Weights of a small multi-label audio tagger.
Data: trained on simulated modem signals in the audio band, 78125 training examples, 32.8 epochs.
Rows from block 7 of a small multi-label audio tagger, named by matrix and row number. Each number is 500 + 40 x the weight over its row's rms, rounded and kept within 0 to 999. All counts start at 0. Numbers have three digits each. After the name is the row's rms in percent of the matrix's.
Before each channel's rows are labels from the 100 clips, of 14976, where the channel reaches its highest value: "responds to" is what is common among them; "loudest band" is the band of the loudest frequency at the time of the peak. Only what is clearly more common there than usual is listed. The data: simulated modem signals in the audio band.
# conv: pointwise conv (model.blocks.7.conv.weight, 192x192x1), inputs 0-95

responds to: burst; 800 baud; OFDM
loudest band: 4000 to 8000 Hz
conv.54 098:513472536556492565460567505468455512485555649549515510515503571480525495521514599542446504513498508508483536547456568492470497468499534453556533535536572571408536572512515485551494533527474539517527454549444519552517517570520506450416492564532506513505498496576502573519512610475528520571

responds to: 50 baud; 8-FSK
loudest band: 2000 to 4000 Hz
conv.53 095:495510433525454483492549502521579448416498504632484546490482449574492481503448493456533448423472476433522506524515442515510407508528571569501509515521551494499502426525500485471516462503494476543508495513541503453453497457542486505504516422464515513450513549505562452453512435528529436495

responds to: burst; 800 baud
loudest band: 4000 to 8000 Hz
conv.44 106:495494513463472449544517501510490461485528482564500495481489508495441523522443546609472528472562500498680467500488468533502459438451528483432541504501537604471491492506512537510554451441476516487405501480466467476513475526503535482458462442514489524494457541505484526497498487543507515549

responds to: frequency hopping; 8-FSK
loudest band: 4000 to 8000 Hz
conv.144 095:519534541538534483488462537557414554466507505506510539527502495416512500526567511479529530533449533540475444512501543564523490503513542391540479432543547497559504456533490544586539478500495461471602508523559417477515520522534496508522469484436578501455556484532499561489570396527522506490

responds to: 2-FSK; 4-FSK
loudest band: 2000 to 4000 Hz
conv.169 092:506497460503527514482499537495504460424478446577488489514466529554507514531488452426535520401468481501468502437510479507488471522537474575524487531497540462567457431555483470508478495525474545466535452480569519472453537492506475467542491454531533528405586468448495469435527543512483435502

responds to: burst
loudest band: 4000 to 8000 Hz
conv.93 105:504508534515533465549492491502482539492468584497600571524457540535418492468501517567438469505504456529536564567506514498516528455437482486401460492487491501529547468497490511453426560557467499575501481555447527518535466410459526495511545466506485488491475492565496479473436505527536470502

responds to: burst; frequency hopping
loudest band: 4000 to 8000 Hz
conv.101 102:494511445543449469463548527542565502499447514528483540536521494458522550525544476441524478484443473514456474504492437419529517564535539524519449524518510465494500453439479450461444469490546444491441511533520473458474552491538403514501517447520488439496486466496547449522494447430482496493

responds to: burst; 800 baud
loudest band: 4000 to 8000 Hz
conv.42 098:526537549542507533473465547552498510533430525472561565540529507416543531505512483451521590524492507510451476548500486545497499547522571464610506478492482454547519465440448558557506481521529492472549507524552466481563556583499472540536477384485522466510532514535535551525551446438564502468

responds to: carrier: 3.5 to 4.5 kHz
loudest band: 4000 to 8000 Hz
conv.113 106:498487551536548522424528446448504518541494543458495494487522479507491459489458473496439534511462514488491484492428531514517479481487493487498520538478479530512491535478510506578478597543528509508595490483398472580533498508490477481424533477497434516511461503541428539477485536446471526520

responds to: on-off keying; 100 baud
loudest band: 4000 to 8000 Hz
conv.185 096:490474461587514491487478477474477539570495592432552569436514529409523466499493443535457540519530499562472485513516473520491614448447470465508509450507455479475535522443518528543421480488523507478486542519493502446517481514483545495499455472524472512609495544467464511592480552453525515501

responds to: burst
loudest band: 4000 to 8000 Hz
conv.33 103:534500463561487510508563450509363525508499538475522553429478527542502411499467511490441587529473520556482501522486487483504521433490527505520545369572555512453545517512507495555503434462486510510482534514474478405510481533495524457465505452427551553505520513533534516512523512537522504508

responds to: 800 baud; 8-FSK; 4-FSK
loudest band: 2000 to 4000 Hz
conv.191 109:525494501546495504453564478451512505533500516513445507470530454569495467504431483508426548507487500531527407423451488589510530490527424491514506497503502528508468487473518526558479520525499494440517506426438504506464500559492530520424529424472486540461510527512457462527515458559450513516

responds to: on-off keying; 100 baud
loudest band: 4000 to 8000 Hz
conv.160 092:513507476586504543513426476546511537577472562404572611519509499425521498470496431519485504544541496482455516550512449492515535561505500465507514533421388465518559588464493452548428465502545521481515472555475464449530524482498507495501497524474472484644462484478460519511463575405516531465

responds to: 50 baud; 8-FSK; 4-FSK
loudest band: 2000 to 4000 Hz
conv.3 099:498523498479511469525463525483513468415489455566486512514445471543472490526436503475559527430483495434523503458518466549497367495482465529495497481496515467541449428584478513521530449423458466495457472458533516500474480501501496508524463470549523513450516496469489501394504473565525451507

responds to: burst; 100 baud; on-off keying
loudest band: 2000 to 4000 Hz
conv.123 097:568499467458467540502491505429578451513489474479490505546511501544494551630487517524526449459506537501522550527485459487538499522529396567463556533455501508493514484497514487473503492517522534520472495526467527496503531476574487536504535488581489521414450472529518503435326502506488503525

responds to: burst
loudest band: 4000 to 8000 Hz
conv.164 097:493494487528495507500575534501545489469512492560506498501533481516438524572506509550462478461492494509536561543469432452522424465476549506434564492526602577473539432467506501469534456489520523504497506513466487475517516503566496445437488453528478536449442538526545419486508479481544511612

responds to: carrier: 3.5 to 4.5 kHz
loudest band: 4000 to 8000 Hz
conv.18 107:512496540541549505436531435463487517529495528443500496453518478496471438481436476477425509526450499478488504481451517506535498473489486496492503505483477511499523503474530512569446576555506487482621493492415469567515482506476488484445529471475440520496466518537429518483489502437507527502